Rows from block 3 of the encoder, named by matrix and row number. Rows with one number belong to one neuron. Each number is 50 + 12 x the weight over its row's rms, rounded and kept within 0 to 99. All counts start at 0. After the name is the row's rms in percent of the matrix's.
# fc1: MLP up (encoder.blocks.3.mlp.fc1.weight, 1280x320), inputs 214-319
# fc2: MLP down (encoder.blocks.3.mlp.fc2.weight, 320x1280, transposed), outputs 214-319
fc1.311 160:47 55 49 42 72 50 73 41 57 40 51 55 41 50 07 55 50 45 51 43 30 38 31 44 55 68 44 46 61 51 52 21 38 39 62 42 50 35 38 49 55 49 46 46 60 65 70 62 65 49 51 48 49 50 73 53 50 80 54 26 56 54 45 62 40 63 51 48 45 68 50 50 48 27 51 49 34 44 41 49 58 49 45 50 60 47 66 52 54 49 54 52 50 46 27 49 89 58 37 54 41 41 55 60 50 41
fc2.311 134:38 41 65 52 62 49 45 44 48 17 54 36 54 50 45 52 56 54 53 49 17 52 48 14 50 54 46 40 49 60 50 50 56 51 53 57 59 55 44 55 35 67 30 51 43 50 43 50 52 52 50 61 59 50 53 40 53 62 29 62 52 49 80 50 47 52 57 43 42 50 69 15 50 52 43 50 34 74 53 57 41 55 61 56 48 49 42 50 53 49 49 42 56 59 41 45 43 61 50 53 35 60 53 50 51 57
fc1.312 077:53 51 41 39 28 50 50 46 49 50 46 31 51 37 32 57 50 53 82 33 49 49 28 47 37 60 51 52 48 61 50 38 34 51 53 55 44 60 50 58 48 50 50 41 55 52 54 46 59 49 68 00 50 50 51 48 29 67 44 14 49 47 60 34 50 50 49 30 44 33 53 22 12 29 54 43 24 50 45 50 57 51 50 64 66 24 44 70 51 51 50 48 47 49 56 50 50 69 50 55 50 61 50 53 48 49
fc2.312 093:51 57 55 67 46 48 67 42 50 46 57 51 50 44 41 50 52 50 51 39 70 47 62 50 50 36 52 48 51 53 78 47 49 53 06 51 50 52 49 53 44 48 41 25 50 40 28 39 42 77 26 50 45 19 48 59 37 46 50 51 52 58 53 58 50 46 50 49 50 22 53 70 38 47 42 74 60 44 71 61 50 40 34 48 56 44 62 42 51 68 46 50 50 51 59 50 57 38 49 52 65 52 57 45 51 41
fc1.313 075:39 41 38 59 42 54 95 76 65 52 57 52 52 50 48 40 50 55 49 50 52 53 63 48 51 57 50 44 46 51 46 56 33 67 50 71 64 39 50 37 49 28 42 49 49 59 44 42 47 52 40 51 49 49 50 50 48 65 35 50 50 51 56 58 51 55 31 49 49 44 45 56 63 54 63 63 47 48 57 36 60 49 34 50 38 53 61 85 49 50 50 38 58 44 56 48 50 53 41 43 23 50 52 33 81 55
fc2.313 073:53 50 49 53 48 52 62 44 41 42 68 73 51 31 51 40 47 50 46 30 50 82 41 51 57 58 49 50 52 50 50 50 51 69 47 90 63 55 35 51 92 60 33 52 51 62 61 49 60 51 51 53 50 45 65 50 48 48 43 50 57 38 65 49 51 55 50 48 50 50 41 24 52 53 82 51 49 55 56 48 28 50 56 43 51 19 46 47 60 60 53 57 63 39 43 42 39 46 33 39 59 50 58 59 72 62
fc1.314 127:31 51 42 52 41 50 36 53 50 51 61 58 58 48 57 53 44 64 43 35 59 49 41 40 32 47 67 47 37 33 46 73 58 38 67 57 50 49 50 22 57 57 41 40 46 54 57 66 35 63 46 50 51 50 54 57 36 43 52 50 52 52 12 68 51 56 49 79 45 52 83 50 39 32 39 42 53 57 48 60 65 51 46 53 65 49 29 54 57 51 57 64 35 50 48 51 50 68 31 48 61 58 36 53 50 49
fc2.314 178:50 49 65 49 48 61 46 53 53 68 50 40 47 23 83 50 40 53 32 46 48 41 53 31 49 59 49 38 50 55 52 50 50 44 56 69 55 28 54 46 67 78 74 50 44 51 44 19 50 49 68 47 51 85 56 51 72 62 51 57 52 67 51 50 49 47 68 48 49 50 29 57 53 47 73 55 50 47 49 37 52 35 51 46 01 70 48 70 50 50 50 29 47 50 51 53 49 38 58 50 50 44 43 39 46 50
fc1.315 107:77 51 51 47 71 46 17 58 59 24 39 52 56 48 66 50 47 67 51 53 50 31 50 74 41 52 50 45 46 45 50 47 43 49 50 51 60 33 49 53 66 54 51 49 45 50 69 31 50 49 50 49 40 53 48 04 50 63 58 59 38 50 41 49 50 55 50 49 50 42 54 42 47 14 30 56 51 45 40 40 44 41 47 51 51 49 54 50 50 55 53 41 48 54 50 57 49 69 50 63 52 53 87 85 57 50
fc2.315 099:61 52 48 48 48 76 56 50 46 51 57 42 71 69 50 53 83 52 78 48 42 50 49 26 49 56 66 51 58 50 54 39 48 52 70 37 47 50 45 47 55 50 56 63 70 33 53 53 62 42 51 51 29 50 50 49 74 50 52 50 56 58 51 59 57 55 50 55 50 45 51 49 46 55 51 53 53 72 73 23 13 47 53 45 46 43 36 34 53 53 44 53 33 45 50 64 63 33 51 49 34 54 34 30 44 47
fc1.316 081:27 40 30 54 30 49 49 52 48 49 32 51 62 43 68 55 44 64 52 34 50 24 67 50 58 31 12 50 52 53 49 50 48 48 48 48 65 56 64 59 44 57 80 49 26 70 50 39 62 52 51 50 58 35 50 53 37 42 50 23 65 49 45 43 25 50 50 50 45 64 75 49 76 43 79 45 45 52 49 68 49 67 48 47 40 26 40 49 42 50 50 69 79 49 37 50 62 63 46 57 44 61 51 55 49 56
fc2.316 081:46 57 71 60 08 53 57 50 50 33 51 58 56 33 45 43 72 50 50 50 44 00 52 48 51 30 50 46 52 52 39 49 54 46 49 53 52 50 71 52 53 52 75 49 51 61 13 68 55 36 51 64 52 35 70 53 45 47 50 71 49 67 45 47 44 55 50 37 52 38 46 40 53 49 62 47 38 44 47 48 50 55 49 51 64 40 55 49 52 50 54 50 55 44 40 49 50 31 49 50 59 51 51 47 63 52
fc1.317 106:59 45 65 39 15 47 55 31 46 51 56 46 50 44 47 61 37 60 55 57 57 50 51 52 72 40 49 63 56 48 28 51 50 50 51 48 50 66 62 39 30 37 53 53 50 54 52 50 46 70 54 57 50 27 54 45 57 55 50 68 57 77 53 50 50 59 32 72 48 57 46 44 42 38 53 41 56 46 48 45 32 52 43 46 56 41 52 50 74 49 41 45 23 47 40 54 50 39 49 40 52 39 48 50 39 15
fc2.317 138:51 71 49 51 50 52 52 67 46 62 49 47 47 50 71 55 46 47 51 51 56 53 51 50 48 58 47 54 50 50 32 49 61 45 55 52 61 55 49 51 49 51 49 71 28 84 60 50 50 51 53 44 47 61 30 54 50 50 47 57 58 53 50 36 62 47 64 43 41 44 47 57 37 48 50 54 29 21 50 27 99 52 50 61 58 40 60 24 51 51 52 54 39 53 66 56 57 50 49 52 40 49 48 22 21 50
fc1.318 106:33 45 29 51 52 49 40 47 53 26 16 49 50 45 42 49 35 39 57 61 44 47 39 76 31 49 49 49 57 49 50 50 50 57 47 47 51 50 50 29 49 60 41 67 64 63 55 69 58 43 47 54 42 44 48 80 48 56 53 65 56 51 56 48 59 63 50 28 53 46 67 51 41 49 47 50 55 51 66 42 46 49 53 46 52 62 44 72 55 66 64 49 48 00 51 60 47 49 50 29 48 33 50 34 45 35
fc2.318 140:65 50 82 58 38 59 55 44 30 52 51 37 30 41 38 51 62 48 30 43 47 49 42 52 48 52 60 47 39 41 49 52 51 53 46 36 68 38 57 41 50 50 33 26 48 05 58 49 50 52 38 54 59 31 48 66 49 62 56 53 50 54 39 51 28 49 50 47 48 48 51 48 51 41 66 59 50 39 55 56 49 50 17 46 42 61 50 35 40 50 42 60 51 52 61 21 57 56 46 71 48 53 38 68 88 65
fc1.319 066:66 51 44 79 48 42 50 44 68 31 34 50 47 58 51 50 46 50 49 70 52 50 56 55 32 52 59 50 50 61 59 65 43 33 35 52 21 47 49 51 58 42 49 44 20 50 50 51 50 51 65 50 70 25 49 61 60 52 48 50 51 41 53 51 52 53 42 50 74 54 07 72 76 67 50 63 52 50 61 48 50 50 49 57 49 33 47 44 73 53 48 50 58 23 25 11 46 49 46 43 50 83 47 56 52 50
fc2.319 065:45 59 51 32 49 70 51 15 51 50 63 50 53 56 49 00 51 61 50 50 32 45 53 47 71 54 68 51 36 71 43 48 29 20 53 59 46 50 42 50 46 45 48 43 51 38 50 70 68 47 41 54 79 58 45 55 46 25 43 51 41 51 53 50 60 52 36 39 47 49 48 39 52 42 46 68 50 50 68 47 32 50 38 42 50 46 41 69 49 54 47 51 88 51 44 00 33 59 49 47 66 61 52 51 65 72
fc1.320 096:52 56 46 50 57 47 45 50 54 58 64 40 50 69 30 57 52 61 55 38 53 29 50 50 53 46 56 49 25 41 37 51 56 61 77 43 32 54 48 65 36 29 55 38 27 42 53 52 47 29 47 47 64 51 51 46 47 28 39 33 38 55 59 51 49 48 55 44 39 50 53 54 31 50 50 68 63 50 57 50 54 37 28 49 45 50 55 70 47 61 41 32 24 41 74 58 49 58 32 67 51 63 44 42 52 49
fc2.320 100:46 54 46 38 57 51 52 50 39 48 53 49 54 51 63 48 50 45 38 27 53 00 50 56 68 52 41 52 80 52 47 50 52 50 37 59 54 18 54 47 48 52 33 50 50 30 55 51 43 57 41 50 39 51 69 50 41 19 65 50 60 39 37 50 45 51 55 40 36 44 54 77 66 51 51 73 68 49 52 42 30 54 42 60 49 42 48 45 53 62 45 51 51 61 69 46 48 25 49 55 50 62 37 44 45 49
fc1.321 128:50 35 61 41 59 45 51 53 51 45 48 29 34 20 46 49 50 52 48 43 44 48 52 52 47 50 52 46 60 62 43 48 48 53 50 50 54 35 51 47 57 57 51 19 50 41 50 35 22 49 50 50 34 43 41 72 52 66 45 61 50 48 54 39 44 50 74 50 63 56 59 64 51 70 50 49 42 49 51 31 57 46 55 50 59 55 54 41 52 65 57 81 32 50 54 09 50 50 53 50 38 53 31 48 49 53
fc2.321 111:50 32 48 73 59 53 35 50 51 47 36 57 58 62 64 36 50 50 50 50 44 50 48 51 29 51 41 40 48 52 50 52 46 50 52 43 50 53 51 38 50 47 98 48 49 35 50 50 50 35 50 53 42 49 59 45 34 30 48 72 49 56 47 51 49 27 26 55 50 40 50 62 34 49 29 40 51 51 53 76 41 46 52 56 59 50 78 65 36 69 43 45 57 31 47 56 50 42 66 56 53 56 42 58 56 52
fc1.322 123:65 70 51 49 51 38 51 44 64 41 86 20 52 50 49 58 43 63 56 32 45 56 50 42 46 44 65 47 50 41 39 47 43 40 33 50 55 59 47 51 63 57 78 51 49 48 52 56 51 12 39 79 58 59 50 48 49 51 66 51 57 11 50 58 50 51 47 46 59 41 67 54 48 58 47 54 59 50 48 50 37 35 50 45 65 59 19 39 74 57 51 40 50 46 50 54 58 71 51 76 49 52 49 44 61 44
fc2.322 126:65 69 48 37 38 51 51 58 40 53 48 50 67 54 99 51 50 29 69 51 51 76 50 66 65 66 54 50 61 68 53 21 50 52 50 25 41 55 88 51 36 48 53 51 35 63 59 50 53 52 51 46 64 49 65 47 51 48 51 68 50 47 57 50 50 45 60 53 50 48 51 77 56 50 49 47 55 55 31 37 66 70 36 50 66 59 35 55 37 23 55 51 91 50 72 50 49 73 48 40 68 55 52 52 32 58
fc1.323 063:50 66 50 51 49 48 58 50 50 68 53 53 52 60 66 53 51 67 22 68 51 49 61 45 17 82 45 50 54 53 53 75 50 53 52 49 49 49 56 50 52 45 53 44 36 51 46 50 60 49 59 06 56 40 64 45 53 51 50 46 29 50 54 51 49 36 41 47 50 50 52 49 26 55 50 49 51 42 33 58 63 62 57 35 50 51 50 50 40 55 50 54 20 47 55 35 46 51 55 50 62 49 58 54 51 57
fc2.323 065:50 50 49 56 52 48 50 79 50 46 39 43 47 63 50 51 49 51 30 52 55 24 50 49 51 50 43 58 53 50 50 48 39 44 60 50 57 47 69 47 50 50 57 32 54 49 41 50 60 53 50 57 48 36 51 66 74 54 54 44 44 51 49 50 50 14 50 54 67 38 50 50 27 68 50 62 49 45 49 35 37 46 51 43 48 59 75 49 49 51 46 51 45 30 69 54 50 50 47 48 64 56 49 68 42 50
fc1.324 131:49 58 35 50 28 77 41 49 50 40 52 60 57 38 27 60 30 40 55 55 48 57 44 66 59 57 30 71 49 50 30 42 54 77 55 46 52 61 54 73 44 48 59 20 49 67 54 47 55 61 48 49 38 32 52 70 52 29 35 76 68 50 55 65 54 50 50 50 50 62 49 35 52 36 52 73 66 64 51 54 58 49 50 49 48 41 58 58 53 61 48 50 61 42 56 52 52 49 29 41 32 57 70 64 48 50
fc2.324 132:17 50 57 33 50 50 50 62 21 41 72 57 48 32 38 31 27 70 52 22 51 40 46 42 50 57 50 48 55 49 53 51 68 62 65 60 62 47 59 62 50 48 50 51 53 55 38 28 59 50 50 50 53 16 55 39 54 40 53 53 45 50 50 62 50 59 44 74 43 45 62 54 50 39 62 50 50 80 68 50 49 50 55 48 45 30 32 44 49 46 48 45 50 56 58 66 30 57 50 63 50 49 62 55 43 64
fc1.325 105:61 45 33 47 35 38 60 51 49 18 36 41 59 73 42 46 32 55 50 51 50 51 30 29 51 58 50 48 51 52 39 46 28 53 67 59 50 52 59 51 50 70 36 51 53 61 42 60 62 28 76 54 37 49 53 49 49 81 49 49 53 68 61 42 53 18 24 56 56 40 50 50 55 43 70 50 50 51 66 40 45 44 53 45 66 54 46 55 33 52 45 55 51 52 44 53 50 59 51 26 68 50 42 50 59 56
fc2.325 107:49 90 08 39 50 52 54 43 52 57 50 64 40 57 50 51 39 50 58 46 39 52 55 51 43 24 33 50 50 52 34 56 45 50 51 59 60 54 38 50 50 69 43 59 53 52 47 54 54 47 51 11 57 55 48 38 26 68 45 47 43 46 30 48 57 40 48 55 44 34 50 44 63 67 63 46 50 60 49 51 46 50 50 87 51 50 30 28 43 56 56 46 43 37 41 56 49 35 53 44 50 52 47 52 53 50
fc1.326 092:50 41 55 53 50 48 59 50 37 50 56 50 53 55 47 50 51 62 47 52 48 44 86 49 44 50 61 55 47 25 59 64 54 47 56 53 52 60 53 62 48 43 63 68 49 53 48 50 51 37 50 59 47 49 42 51 52 50 54 52 35 43 41 56 45 35 47 47 64 49 55 52 50 08 41 50 81 32 51 21 52 51 50 45 53 50 52 60 61 50 58 45 42 64 63 46 49 41 37 49 60 45 38 47 53 49
fc2.326 091:49 55 66 50 50 42 57 46 59 49 51 30 30 35 50 43 50 50 50 30 18 35 50 62 50 58 64 54 31 39 50 48 56 50 51 59 32 64 50 55 50 50 40 55 62 41 51 46 29 50 52 48 53 50 37 68 65 49 67 57 49 29 54 41 53 62 33 68 68 37 51 48 69 50 52 42 49 50 50 46 50 40 60 80 51 35 51 40 50 47 63 49 42 48 49 48 45 50 50 49 52 48 28 51 62 38
fc1.327 064:56 53 49 50 04 52 68 23 44 55 72 50 47 52 57 50 51 49 51 76 50 38 29 35 69 15 63 54 50 50 52 40 58 47 53 39 60 48 76 52 27 51 17 53 50 51 48 50 46 51 62 50 39 50 56 62 48 47 57 50 50 51 43 68 55 58 80 50 52 50 32 44 50 48 50 63 50 64 50 46 61 53 50 49 50 53 50 45 50 48 34 48 54 43 27 65 50 75 45 67 50 44 51 50 46 50
fc2.327 061:43 53 51 43 34 50 50 50 52 57 58 48 45 47 43 53 54 66 50 52 64 69 12 50 41 22 50 75 50 50 49 57 67 40 53 39 58 41 88 64 49 60 49 57 50 52 55 36 53 24 50 44 31 35 51 50 49 39 59 50 56 49 52 60 52 46 41 42 62 51 50 49 50 52 50 52 39 63 28 51 39 28 56 67 41 48 59 55 52 47 46 61 49 50 35 55 72 51 52 51 50 40 64 47 33 46
fc1.329 117:50 54 39 52 44 72 48 54 80 66 53 66 49 47 61 40 44 73 59 50 45 52 99 42 48 50 66 62 53 50 38 76 51 56 57 57 48 36 64 49 54 58 57 41 51 50 43 63 38 51 50 43 62 50 48 50 52 32 50 54 50 49 53 50 51 46 42 51 48 49 50 54 51 44 38 50 45 65 47 26 20 62 59 68 21 40 41 53 50 52 77 50 56 50 49 50 50 69 65 52 50 59 20 31 49 51
fc2.329 101:72 34 17 32 20 43 29 49 50 28 50 50 49 43 47 69 49 50 41 49 57 49 30 43 28 52 46 49 49 56 75 50 64 49 61 35 72 50 49 50 34 51 45 60 61 82 50 50 52 37 50 50 45 53 44 28 40 50 54 55 54 52 52 50 55 51 50 29 24 60 44 35 49 59 52 48 50 50 58 42 63 51 49 75 51 50 47 50 53 40 50 50 44 38 44 63 53 28 51 55 63 48 52 64 52 30
fc1.330 082:26 49 49 33 40 42 39 50 51 49 61 62 47 55 50 53 85 48 85 22 48 49 47 39 21 62 48 55 50 51 51 62 49 63 54 41 41 48 47 45 60 59 87 50 49 53 52 52 50 80 64 83 58 50 50 72 50 55 50 52 41 46 54 40 50 25 65 50 59 50 48 45 39 54 50 47 57 42 39 50 49 50 35 60 26 58 61 99 50 54 49 57 46 55 50 50 45 84 52 48 90 51 47 52 71 57
fc2.330 096:46 20 48 62 50 36 50 50 45 53 50 44 57 50 36 44 52 53 29 45 51 47 35 58 60 53 50 50 03 50 50 76 50 00 73 40 42 48 44 54 50 31 75 44 37 60 49 44 47 55 50 55 51 42 69 54 51 49 40 49 26 47 61 50 53 48 49 45 51 66 48 20 46 45 44 75 66 57 49 58 60 41 79 54 21 54 54 50 69 55 53 44 56 57 52 28 46 50 47 56 50 60 36 50 68 48
fc1.331 105:42 50 49 44 42 54 40 99 50 76 62 28 29 53 46 69 59 51 53 66 50 31 47 50 55 44 56 55 33 63 50 48 52 40 36 58 40 52 41 49 57 56 57 49 50 50 50 45 09 49 42 52 50 43 53 43 29 43 67 42 48 79 38 52 07 50 48 45 50 72 50 49 46 27 48 49 39 42 60 58 36 61 03 49 50 49 55 53 48 51 35 54 17 19 78 41 49 51 49 44 41 50 93 43 45 47
fc2.331 097:49 49 52 53 22 23 69 25 61 52 40 66 57 41 27 54 59 41 50 41 55 30 49 50 58 85 60 51 48 51 34 53 29 66 50 51 37 63 65 46 14 57 57 50 47 41 50 51 46 50 32 49 43 39 52 25 37 58 65 49 51 46 22 50 48 50 37 73 57 45 50 72 47 50 59 50 53 33 41 52 39 69 54 84 57 46 46 52 61 49 50 47 50 51 53 71 28 50 59 51 55 47 48 46 67 53
fc1.332 096:53 69 48 56 25 55 59 44 48 54 50 47 51 65 55 58 61 38 66 48 47 52 45 36 74 51 50 64 50 69 62 40 47 59 69 57 44 49 43 50 51 49 61 61 37 51 50 48 44 54 51 58 21 25 47 99 55 50 38 52 51 39 49 50 41 51 64 44 50 68 54 40 59 61 52 60 37 50 50 43 50 48 50 37 45 34 52 55 52 52 43 49 50 27 53 27 51 48 50 51 49 54 50 50 44 44
fc2.332 096:43 50 80 44 51 37 49 44 35 38 55 58 49 50 53 36 32 47 49 40 41 56 48 54 32 50 49 52 71 55 49 50 43 66 54 52 50 41 61 38 44 46 53 49 50 41 74 50 50 38 46 41 58 49 57 52 51 50 44 70 61 76 48 55 49 45 58 38 51 48 52 44 56 58 51 42 46 56 50 48 40 41 56 51 39 42 47 48 40 52 59 49 52 50 75 43 50 37 50 72 45 52 55 49 78 52
fc1.333 125:59 32 46 40 53 45 51 38 51 33 64 68 27 51 43 53 59 52 51 50 42 53 40 51 48 48 20 52 51 54 50 55 53 49 38 49 47 58 30 21 52 43 45 50 49 50 69 43 49 44 47 47 47 55 38 42 50 45 37 46 44 48 48 57 52 72 57 55 52 65 39 50 81 30 58 49 50 53 58 45 45 43 45 51 49 42 50 63 52 46 52 50 51 67 50 58 51 72 64 52 49 27 68 42 49 49
fc2.333 117:44 55 53 16 39 50 58 62 42 44 50 31 47 50 59 34 51 70 56 50 48 72 52 50 55 52 48 42 49 56 49 64 50 15 83 33 39 60 45 42 32 49 50 44 50 44 31 48 52 49 41 72 54 50 45 61 49 42 50 55 72 57 61 51 50 48 57 57 55 46 53 43 49 12 51 52 50 38 48 49 90 50 82 40 58 49 52 68 42 55 56 59 67 64 69 45 50 15 54 50 37 54 52 51 50 44
fc1.334 079:32 54 36 41 48 55 29 50 52 48 52 57 63 47 51 44 64 44 38 50 49 50 53 34 50 71 57 52 57 50 50 52 48 48 50 48 69 50 66 73 56 35 50 40 45 36 47 52 57 49 33 50 52 20 53 61 99 64 57 38 43 50 61 47 50 71 50 48 50 55 56 38 39 40 17 50 49 52 50 46 53 38 41 46 57 29 51 50 49 53 50 79 50 53 52 57 21 46 42 20 46 51 29 51 66 49
fc2.334 075:40 73 54 49 50 23 47 66 42 52 26 52 48 50 61 46 50 52 34 99 57 50 49 50 51 54 59 41 62 15 49 64 57 51 47 61 52 25 50 58 68 36 59 34 49 48 40 36 39 50 51 64 51 51 36 76 32 56 50 49 48 50 51 51 33 38 60 50 29 50 66 37 43 33 36 50 61 38 36 39 48 42 45 51 51 61 40 56 50 72 51 51 59 66 61 22 39 46 44 49 42 42 45 50 48 37
fc1.335 093:42 50 47 50 51 50 42 44 57 41 54 50 44 52 48 53 50 50 25 34 51 70 44 57 50 54 52 46 52 49 50 51 47 45 50 45 26 72 52 49 44 48 50 52 52 50 69 49 46 55 45 66 50 54 53 47 38 32 54 51 71 52 41 48 28 85 49 44 52 55 46 49 67 57 25 63 50 47 49 62 30 52 21 55 47 49 60 50 51 51 91 45 44 49 51 51 46 50 62 53 20 44 52 54 50 48
fc2.335 081:52 53 28 53 50 81 46 71 54 56 50 48 43 42 48 53 41 44 45 55 18 53 69 83 51 57 54 51 56 49 58 45 49 60 49 57 51 41 50 50 53 51 52 62 54 57 46 50 52 46 47 37 66 51 27 39 73 58 43 47 00 51 65 49 63 63 66 49 50 50 59 48 60 49 54 47 52 49 72 50 55 43 63 50 51 51 26 47 49 42 50 43 46 49 59 50 63 51 53 51 58 81 66 48 41 48
fc1.337 089:43 44 31 32 50 71 29 59 72 49 34 16 62 40 52 50 50 63 55 53 49 45 44 55 44 51 48 77 51 61 50 49 54 88 46 61 48 48 42 49 67 50 31 46 50 47 47 50 70 50 55 45 54 54 00 51 56 54 47 56 53 52 29 53 51 48 53 58 50 43 64 52 62 50 44 52 50 50 49 13 48 50 52 50 50 53 50 51 52 46 50 23 51 55 59 48 68 50 41 48 46 57 56 39 55 10
fc2.337 122:62 73 49 63 57 50 58 51 32 43 48 61 50 75 63 47 56 26 60 45 40 49 43 45 50 50 84 50 53 67 49 36 44 35 55 29 57 50 48 51 42 51 51 40 32 49 49 60 51 50 81 54 38 58 44 48 45 55 47 33 50 45 58 58 62 53 57 50 62 43 41 47 62 54 52 17 67 67 58 52 48 50 53 44 61 31 54 55 47 06 47 61 27 35 56 48 50 92 25 45 47 39 49 50 36 48
fc1.338 092:49 38 49 49 50 50 87 50 44 26 61 68 72 48 51 53 49 50 51 43 65 40 53 51 47 59 88 58 53 48 70 50 27 64 59 53 48 50 38 50 51 50 50 50 20 61 50 65 58 68 68 49 36 34 74 57 52 65 60 48 59 51 45 59 50 74 48 47 53 65 50 39 49 61 48 52 50 50 38 72 42 51 36 53 62 49 65 51 68 46 50 88 50 45 48 52 61 21 30 33 35 50 64 99 50 43
fc2.338 118:45 50 50 51 44 42 38 43 50 30 50 51 53 44 71 63 50 51 15 61 23 38 48 66 55 78 49 51 88 43 45 61 74 46 50 43 54 36 54 63 64 50 49 50 31 52 54 54 45 50 50 50 50 57 52 34 54 82 50 31 48 43 49 50 50 62 34 61 23 54 46 32 35 58 67 40 44 48 50 54 54 51 53 49 41 44 31 42 58 67 49 60 56 51 58 59 41 52 75 49 52 25 58 43 42 58
fc1.339 101:80 57 52 38 04 52 53 54 59 34 36 81 56 40 68 47 50 52 50 50 71 41 50 38 43 56 50 56 47 48 50 49 47 50 45 55 50 49 45 40 49 39 51 52 47 42 48 48 65 51 40 47 29 45 53 27 50 29 53 49 39 55 49 36 50 53 49 54 52 53 70 62 54 50 31 49 69 50 33 42 39 46 72 63 54 39 58 50 46 58 55 52 61 86 50 38 51 61 33 58 38 48 59 38 58 23
fc2.339 104:34 63 61 34 52 34 43 50 51 47 49 48 44 21 47 33 45 59 50 39 24 51 44 78 65 60 50 66 38 29 55 54 53 39 41 73 41 57 50 38 31 48 45 49 56 51 49 50 47 47 51 50 34 49 54 56 56 34 46 50 85 47 48 44 53 50 26 68 52 96 68 56 21 53 52 54 44 52 58 83 69 38 65 47 31 40 42 49 34 50 47 38 51 31 53 50 50 55 47 48 50 47 50 33 50 31
fc1.340 112:34 61 51 52 70 35 50 50 52 49 63 30 53 40 48 66 46 47 47 52 24 39 57 50 50 47 34 48 46 38 32 49 35 45 54 38 50 50 48 49 50 46 52 46 41 52 51 35 43 13 64 38 46 51 53 74 49 50 48 59 49 62 66 53 66 35 54 53 51 11 43 50 32 36 50 49 35 50 50 67 50 49 50 49 55 51 50 31 30 40 43 38 53 51 50 54 37 51 57 62 41 51 25 55 48 48
fc2.340 117:76 38 45 51 51 50 51 50 41 41 31 32 35 50 51 50 45 39 51 73 75 54 50 46 47 99 49 61 46 46 58 45 37 58 45 51 48 57 59 49 52 44 54 16 50 49 50 51 60 55 49 48 38 41 49 48 49 54 46 62 45 57 50 68 75 50 50 25 51 55 60 45 30 31 48 52 50 46 53 38 50 67 51 50 50 67 53 52 50 52 32 52 26 44 37 47 50 67 62 48 50 29 44 55 54 51
fc1.341 066:31 60 49 38 64 43 51 45 49 54 55 71 49 43 15 48 52 57 61 45 39 39 52 51 37 64 47 48 70 50 43 56 38 48 49 61 47 70 31 45 41 64 55 43 46 44 49 43 49 61 52 50 48 52 70 43 42 48 31 45 55 63 34 49 48 51 46 46 18 44 48 49 32 69 50 51 51 57 45 26 50 25 39 57 58 54 61 60 50 68 68 49 46 54 73 53 88 58 51 90 06 46 48 30 35 46
fc2.341 066:68 28 44 32 52 66 65 50 64 54 43 58 39 52 53 54 64 62 46 45 37 38 50 45 50 71 52 45 56 22 48 53 53 49 50 51 52 49 60 47 55 24 29 29 50 50 51 50 57 36 48 49 50 50 70 39 50 58 48 50 34 48 49 46 52 51 41 12 51 55 49 40 41 18 55 46 49 50 43 52 61 48 45 76 50 58 42 47 57 46 74 49 31 66 45 49 49 33 43 70 40 55 50 46 79 57
fc1.342 083:56 50 40 49 52 44 49 51 70 46 51 46 47 49 27 42 49 41 44 50 56 35 47 56 44 49 51 50 47 49 79 39 50 45 39 51 51 11 53 52 50 50 53 50 63 50 45 39 44 47 50 64 54 45 49 60 49 32 46 50 29 43 50 66 49 53 45 50 60 36 64 51 47 50 52 50 50 63 55 50 50 29 39 37 45 50 47 49 50 46 48 49 67 45 48 33 38 52 33 67 55 38 49 50 45 46
fc2.342 099:46 50 81 46 47 50 65 52 47 57 58 72 50 50 51 61 39 34 51 43 54 72 50 48 49 69 58 45 53 50 46 50 47 55 39 27 52 76 67 39 45 49 54 32 47 45 51 21 51 49 48 50 50 65 47 60 68 50 50 51 42 58 57 40 52 31 49 62 53 51 39 35 50 54 56 73 52 74 55 56 63 58 55 49 60 49 50 36 47 50 47 48 46 48 50 86 44 34 49 46 49 56 41 52 50 46
fc1.343 089:49 44 53 16 50 62 58 50 30 57 56 40 33 52 53 53 72 51 39 39 32 50 47 34 42 69 45 50 42 51 37 51 31 57 47 46 50 57 24 50 41 50 49 49 52 65 54 61 61 50 79 51 17 42 44 68 69 65 16 55 50 35 50 73 49 46 65 24 46 57 27 55 41 51 62 67 48 50 42 50 35 50 48 50 64 48 47 39 34 50 51 46 43 42 56 50 49 48 51 44 43 63 60 41 50 50
fc2.343 101:50 43 40 57 41 56 50 17 53 59 50 50 65 45 50 53 40 52 41 44 57 35 55 55 47 60 52 41 38 84 45 62 29 50 55 38 50 64 50 40 29 44 48 44 50 29 43 27 91 54 67 43 52 50 46 35 47 34 53 53 44 51 36 62 61 54 48 47 46 55 52 36 39 29 47 45 60 52 49 47 47 50 58 68 55 45 52 56 39 38 85 41 53 38 43 66 51 31 50 42 38 49 52 51 50 52
fc1.344 110:16 52 57 50 14 31 48 51 17 48 49 44 48 50 75 48 66 55 50 35 50 69 46 30 49 83 54 59 50 42 56 50 65 73 41 48 51 50 50 45 71 50 53 50 50 53 50 51 54 49 51 48 63 79 48 70 56 67 48 71 49 57 59 35 51 33 42 53 65 39 46 36 89 52 43 50 60 56 50 49 37 38 50 50 43 55 35 37 56 50 68 24 47 51 45 26 49 38 56 53 53 50 46 49 70 52
fc2.344 102:51 54 37 50 71 49 67 50 55 71 64 45 41 50 63 50 28 41 53 69 46 56 24 68 58 50 40 43 51 38 41 51 48 60 58 41 42 40 57 33 40 62 46 41 50 46 41 44 57 51 52 60 44 46 41 52 38 51 44 41 51 63 53 50 64 62 53 48 51 31 51 39 76 50 61 43 30 45 33 52 50 31 59 22 48 44 68 47 70 55 60 58 50 46 51 49 59 13 43 49 54 43 48 55 54 47
fc1.345 074:51 55 49 51 46 50 50 43 55 50 40 46 54 50 51 46 64 57 50 46 50 50 43 78 24 50 37 58 76 55 19 34 74 54 56 53 33 50 39 50 48 31 51 50 57 50 63 48 50 49 50 81 58 85 51 59 50 51 83 52 56 37 50 51 49 56 61 45 49 49 40 50 56 50 46 41 65 46 61 50 54 57 51 58 42 41 51 50 49 48 56 50 55 50 42 52 49 47 51 41 61 29 46 43 48 50
fc2.345 066:52 50 49 51 69 50 43 48 54 27 51 40 49 50 42 65 50 65 38 38 43 57 00 77 42 51 27 62 51 49 51 62 49 18 43 66 27 59 51 49 49 46 39 57 57 41 50 34 58 50 20 45 55 49 39 53 24 49 56 42 41 37 74 51 49 59 50 50 49 48 44 49 99 60 46 50 72 39 50 50 75 51 52 56 46 55 57 50 30 52 59 48 48 58 46 64 51 50 45 48 50 60 58 73 53 53